{"dataset": "Morse code for random letters and digits, with fading, noise and interfering tones", "input": "log_mel", "encoder_norm_position": "sandwich", "encoder_activation": "gelu_tanh", "encoder_head_dim": 32, "encoder_qk_norm": false}
Rows from block 6 of the encoder, named by matrix and row number. Rows with one number belong to one attention dimension. Each number is 500 + 50 x the weight over its row's rms, rounded and kept within 0 to 999. All counts start at 0. Numbers have three digits each. After the name is the row's rms in percent of the matrix's.
# q: attention query, key and value (stacked) (encoder.blocks.6.attn.qkv.weight, 576x192, the q third), inputs 64-95
# k: attention query, key and value (stacked) (encoder.blocks.6.attn.qkv.weight, 576x192, the k third), inputs 64-95
q.6 099:575446439488461534464605460550502489566506509495474509505506516480529420501493481526388524534491
k.6 103:488525442540467542427578466580551520543467573429518422559506525469588433440464450556522455555445
q.7 104:570487487598562551496546466553565517593504486513503474526484508627505444470590394628505439483526
k.7 113:586481514511570490541445440529532493551509441503553579400493533483462437472493500525409423480526
q.8 123:526519393471517441528523465467487520561488512515501493499476484542407491496522425518502518472509
k.8 120:510510461545500473507517407492454531539424522532513494553498492552488494542527448484408581562542
q.9 110:512511537466509535513505521531462456494445416427545545361564479508486487469514513398542474507566
k.9 107:470519485570447523485517549518481482513454419500476440424489508590515608488539483496516533490477
q.10 106:475522485563556495544498521435515560550478574568459483555485464618447520500590446594486537484496
k.10 126:543494511407542466590437504482526488478466502514561584489493431473445448535493553439405510486548
q.11 101:500524452435551434644517535419560599537485479504444548416501451604442599516530463472479581411546
k.11 095:524508514422483417584462472450484533507391433544516531432522456522375502546509537411482530452569
q.12 107:479533448410412405574473481462486510512494485500553533423528449537406560470484508426497516486533
k.12 115:477536496524440485521545467501478518481444520492484419594497520606459583532505477456512586510541
q.13 114:488469520472439628508484521560493466473503534491487471531520514446534482487475543481433471575482
k.13 111:470470492486444560502505565572582483494557485500449439554510505466563546391464481537604385485447
q.14 103:530498509572482520565478537520546556524576500579439464549487537499556446494507468550425518494474
k.14 110:572441537473503539561405512547550460541560483516525548485489469431493414459467559506524399503485
q.15 092:494485527485527524529555528543482527461519436512506476516502545543538477509574545468529477493622
k.15 102:526468591466524495535407586553480498548557414516498547379515502460498506488509553499462452446549
q.16 098:572484415444507580579441480521498458580385497513510504466495507507436464435503469475512480541528
k.16 110:511525445625457558482524474507480534557432508496413418600508510570482525487523410524501481533476
q.17 099:598529475434556499559558533521540523573468456540459550401476438575477447464482480493431573477550
k.17 099:573490464469506437486519487543522506557387456509520540340484443566449389524504468493505496497585
q.18 097:508365507469462619428495443549463442430476541497599509505474507438559418424495607462467507539472
k.18 107:462483477580492542484552553490499490446473598520511452545557524474560563443510479551515526569458
q.19 115:556345489445458474507509425529505447498479468497566514505482500434473529459516540559493535458541
k.19 122:555401519510448501503561468468553437528533526482480477455486522449547512462532465583575523525487
q.20 103:521462506502511500475562452454546518603547543526475452589431441563476524502537439663500499515491
k.20 114:562456529403544485542497474510527491536542515509569559476482460441473454521497496525420454534559
q.21 105:555457532568563515478515503485568471560506534528505435559446474625494502509593470689451480482464
k.21 126:569446540440547492571429443494557457509524477511547578450477494459485468498491532505449469507504
q.22 121:486555491520533525625463545475513594545418500509394544527558533569483513482465509451453499523473
k.22 121:488547431555432559532445454491521551541433474469461447639487496590489509510504542470551457501472
q.23 109:579473446485560500484542462522505436558464535537489481479466464528470385537545468542472545514593
k.23 111:512435477504479470467544468506468438542467525508492498449521478506489400589547444539429494539507
q.24 113:486546454488510414594540501474525644433526518471425526458522467551485597562469540451485541422468
k.24 114:495552524452537476505481483460506567452460521505499494485480473512455547490459570437497604398553
q.25 124:398641491499479443428543491424499568502539602517461507518495478560498543535453468458532506491424
k.25 130:488597502427530461481500520459470558424465571510527516509528464558460519554430504394437522449501
q.26 101:474593510523491538544443560499504510529512548560421487536500465460505477530432462517458486502451
k.26 099:573538488449554507474474507494561484549570457491465549429484498530476382530488424517617428500486
q.27 117:453627450472520446526501563475493527516469512501485531437516439558508545505493482385492524519464
k.27 124:468602468495543459493482569497457542471417493531512449514550479633443531558468507393453525483553
q.28 100:467565535563540471560493560490517576449490453517400457462543538549487552529533455415493532445512
k.28 107:484508520396511482550439522463482540470476462485536537496498463514460501512512564430476503428514
q.29 072:405527450518461416540433475484413542477548603545524398561533551542489546533576433491478494456564
k.29 079:527448463496547469528440438481390522486488540561509534543494518528485487567536527427535541529568
q.30 128:544507496482480440431532437473584419466550511549573571503423453444519427483451551562471509455447
k.30 125:506439492406462494484586474481507460462550523477586527412497540491530437533477504533415579511559
q.31 110:515533552514460497449535517476602537502618515533496541483417435445540472481389516582425463454417
k.31 114:537444525396488471486545544498550504457594560476547558418479490498511427490404485514494463427539
q.32 088:429600480568524469494483448499470452492602455452550482573473540461537518529543563425604467524421
k.32 085:463585496489477492439547523482518538499529536447574491510496488456497507521496550462581397533488
q.33 108:481418495491602527437453477537494421432487484370547498535470556456516480443554468481421434562527
k.33 109:452526458540602554458464493525487517463538519467427532511479526504579521519552455477403474588444
q.34 093:509398564419421434543494543520403537425370543431493499393572567500443562468478488462430609485616
k.34 111:444439516543607498560424474526395540479547433557353554485507529509500552500503497467521579531478
q.35 107:609375508462418528520484523470477462554385516548524520483479475486455500476446522558435538501530
k.35 103:571426517489478554550422465516501480527490485596483558576431532519491495462470473554447503507506
q.36 090:409491567558452620443492531509481456462523476516524515567561471480516520491483598498554478515443
k.36 087:375469529574452494492507478532533538447537492503550520556544578464593455505414549494482461556490
q.37 105:466379615496488575485476552523405440531509520539436484602563562460516366440482433620471476515520
k.37 105:523422542571487600528383506564449538473515508581406504610484575516563422494507437505457407560497
q.38 104:598543527480431422553563538519431513633517498586458489501508467551448429558503446562517517509519
k.38 102:599511580496458484520501525500455491613465495513438501473458471548411432505487477525536427461589
q.39 084:533490535409417365545530523474528490512410568439543451440491511461431548584491541418525497472518
k.39 095:487537504517584369566506458570480542464586413473453551472536447517475512556527434481571527492494
q.40 105:404571489536435391516490573512442476550561467537507479506522523496465560578579494413600527485509
k.40 101:443580510498432440470551518478502497516476492558504474553526477470434516514487496454612513518549
q.41 106:560460570451440430569492529487489584449465578427467476406517517476507485457506464479433500460534
k.41 126:502485522552595418596453474570444555467558417448415554478587555502532493531508447482493500473503
q.42 101:395353534477507533412482488495458444506495489445527476536469532518456460432609431551522523545524
k.42 113:508444465499469563453449502498517454525470523598481517482464498501519466497563424528485504571481
q.43 079:497511428413437413494488465493494480449488598468611523468495500493444578457428502425510572561458
k.43 090:524547470489553506491513511478513501551592575548507481462456430419420547528488539516558548524456
q.44 087:438389544446483610476521446512522563436497556482475558552495534422566496451351582538555429504453
k.44 089:505371532468508642490433504535589482474523521496590527526546500441558485488466559548536458476455
q.45 090:453493495463476440434518492546486446451419537420543524516451510416546564517456619432541449561536
k.45 096:416549510582637443498466447539523562503548444477428590485501476495512536602437524429471514554514
q.46 110:564340540386499563441469519495504432487434537446482476471489461517407496446435474613423514483556
k.46 111:532375538492544558520396511511514460538502468558463561502451518514458499493513470564406550488499
q.47 102:559390588494490607495498449557470580424473530392459537485495513556509480423407484553484397491472
k.47 107:510379567509577549506439486583489527460527448447475603444575522511516475526480457529427461493448
q.48 089:589380489452379492478521510469485461504407623546497462486515519460480469468432511488454549479509
k.48 112:493449486529539446539461461542465543470573462537396556532557527455492474480434466456476577517487
q.49 097:466544480572493631493566428533538555560587477522421536535530537633495513500524470605575488527406
k.49 117:548487519434412582471531512448585464568499515505578483410460471530490478444483511577525464471418
q.50 086:591425540483455485479474546541425387491415539425532425495511530539468477454578426564392458514572
k.50 100:474497460534603457533465498570416493504478469511372557506493574537516438500550424489421523583509
q.51 104:431426540486566449505498494521505488450545469387598518464431491460526425437516481490545431478427
k.51 109:504411496467513482501480537531464473518499525507598539395496469486488435541591506512531494538467
q.52 105:495486486485502486512483510487529506493471541498583567530424395366562436542416553458511457526474
k.52 101:540470542552523427490539463571505570472552472489502536594461497439558414543475553478510456500529
q.53 113:579532489514496564452532487516445449556506447532408466488497564611453480470536425630453499497517
k.53 114:500522517502445607499467488452459438617431537516479453464469542589453533493553468588491514538483
q.54 107:516566386484470452521539426434605544499515546537554566431464470443507545532471560470460555429494
k.54 102:525527456426457441450571454442582459509473519526601439463491461455478528462476547515500531413534
q.55 130:542332539415505565506460483482520461543412486522512534452447462508381520442478465611459502466540
k.55 128:546382520474504563519394508496522422555456461571484541440418489506457513465541472604457520502468
q.56 087:444453490447367441485556573485507520536515499552548455503516500462420489508558490520658536483503
k.56 089:531476487505443470491460505491566464522539507605524477485506506536478462476536487488572478499556
q.57 098:450370488406485415449466553412548414446481572495584528481462452392461541512511479458450529517535
k.57 105:456455463527551451493464443499555523443536480577457565577472514469513507509509492471450530510534
q.58 099:513424487439441455504489523424514410514526456445535407465535536444435495482561431554422557477600
k.58 101:465492423490510468517473473521486485482496425545374547501471576526541552454533407477471544546541
q.59 087:611482455472521560527479469459555527572461565519383481503516508559451518476505395608423516484518
k.59 086:590502485452449560505436471475566437547464492534395491502410540634424619454551464557428446454501
q.60 082:402501466526556616434478443473569511520650478557561567616482434533543441457453548504590528522379
k.60 110:523475499460388598448544544464599454541489577509623426500431449484521476489463524559553470515448
q.61 096:525517489559430553516555470540434565532559534577490567589483488536511469468458532499621507480432
k.61 103:572442550436444581501480539473507499546484550541633452445529450457464468469471551555579471527460
q.62 106:449543467492488451460529509487515502445541521499555525476558540444552580492461541333518561515467
k.62 107:381535415539519415489548475481487537408578501491465516490581568427581532499415561390540595510533
q.63 071:417545509547552492535459523466534549456557431434459538507510540478501665512510543426616501441516
k.63 068:405522462497551490505518469530555494464500401483453482477524489456491586532466525491575508476518
q.64 108:473431535552515573596512618509456464491535461482488493476633504455495357476464523504485496522495
k.64 088:456594496490568422486594516516481492450504404454513538407527462528497478606473452425500441558465
q.65 109:479414535502418498565487628549448442550477408477510509501543489442441353510415524539482513488511
k.65 106:540519616504425474462539559503513536485513417495566479465522513560526457605537490456533480537481
q.66 120:419448525495456499496517520579558556453531510397414466543565499458576438377414572518503510486515
k.66 108:496352499525532440554488531566470435427564487492496615506556487468464407543437502542526449475416
q.67 109:574581521391467441469519499458557550486460586494535516493408483441539527469477552526464559398551
k.67 094:484443553430472500484496474531440424516563441564532524503461559506432467500513533604517425454516
q.68 087:518384555426423466457472530596559473511484539464523484534432472399483451505406516580508548445472
k.68 084:507454577527412472429444524516512440541543507549579493592435596459518510530555574508528434519533
q.69 082:458523581568458548493462456624485504492523468426402415584512516477433494496438467581541495575469
k.69 081:599399494551463634534421565472554512436512462497440490508567467544525564527546537493458552499464
q.70 074:467410508475474482469433520634546476513506514446483509578481512528492534497467583526518470445519
k.70 066:515374459485390492573483581528521482431470572530561545590478567448512433501479492539442493498508
q.71 093:454406586596446485486392485610458473513516457454413477578476503459473494483472533629550467489518
k.71 089:577367510568452515524438552437528501478526515526565495539486519493484499503500522479523584544512
q.72 111:430360538576455523527431498638464460519495455465484492598524510493425464471434508600529506485475
k.72 110:554431543591442513455429550461567507463489494515534504537534502537535474557494463445529507562471
q.73 103:596570462398532520489537449399513529512491544555580508426427500572523585523566455462418558459529
k.73 092:443560491442534470477523436495451479575450532528452465457456489501454579444491505530514453520520
q.74 096:532498511426446466470516425448539572491420552525553547429447425523502614517564547520441536414540
k.74 087:445443557482474466504442450508494456566562471522516472512474555479476493429517537594535503511505
q.75 096:416446488500546524545573579463467497482504406460536584440646532471567393465433501449540482531527
k.75 085:361579472466505437434565492504476509485541465471547567506518522425592438564439487457551456517539
q.76 094:495533450442605494537536548404448479529460475515621587436529492559517477561560519370472484511496
k.76 092:382649442451507415437627477514466546491487564457508475504482534450530462457457515489517518531520
q.77 109:501544484481489442395496354508556561529501556516502472531413514545506667533566462479503509482534
k.77 094:515438417524471560562447453473491461505481584506418453533491467483487542388463480590454571470503
q.78 103:451527476544594477519554559457467417502461425540590595450594502567504470585547473396515494553482
k.78 093:468614477500493525442596502530506562510447558468494483536518525470588480440504516461505543534528
q.79 085:553457475510468537549512529458447477514496491553565464472511465538458475617540457419517518524476
k.79 080:410568382518493601557447496488481546501474490497493495526510503481502548467520572469501520534587
q.80 071:538503585538520479510467534572508521455550486445374392485602532461518377477482496584532514476518
k.80 069:581411510543480539589457539486521433400526420503511518450550426523464491609546500537517495478484
q.81 136:501544476496478449396461405550596537493507601500487448540374493549491608509553475512519528475497
k.81 121:567349520575468610519384501501496474553457562531427484597493508511460577441525491585508535485501
q.82 095:594570511462495445444512393459558556524506569554493456494413438556505609538568500503481571469475
k.82 082:549447458547503510542443480496421499546504498514403481509493478461428552450517502588475511459524
q.83 117:409414559540435479526438518614462448493492486450474521570504479407444453492449534565567463482479
k.83 109:508470550576448577474461580543508534414524550495543512559534550481576459533465544447513494515504
q.84 094:479393572535491487571538567574484464514495456418518506513570460453485419464476538552535530505447
k.84 084:480515581571441531454432555529499557512474466548537519531512544469574463558495505387537471571495
q.85 087:347336523590507460506464521574454488523478387438491513496534575481487469415473490548584505481515
k.85 089:429473501470436438444574521463565440484531510487594573531537533416561461506517496460469565532429
q.86 090:450623436527581471487483433460471499529518492535476479489478562572507644574609475406491505591561
k.86 095:433530384449527531583555478502482506494471541478473490481532432500485503406442492523461600473473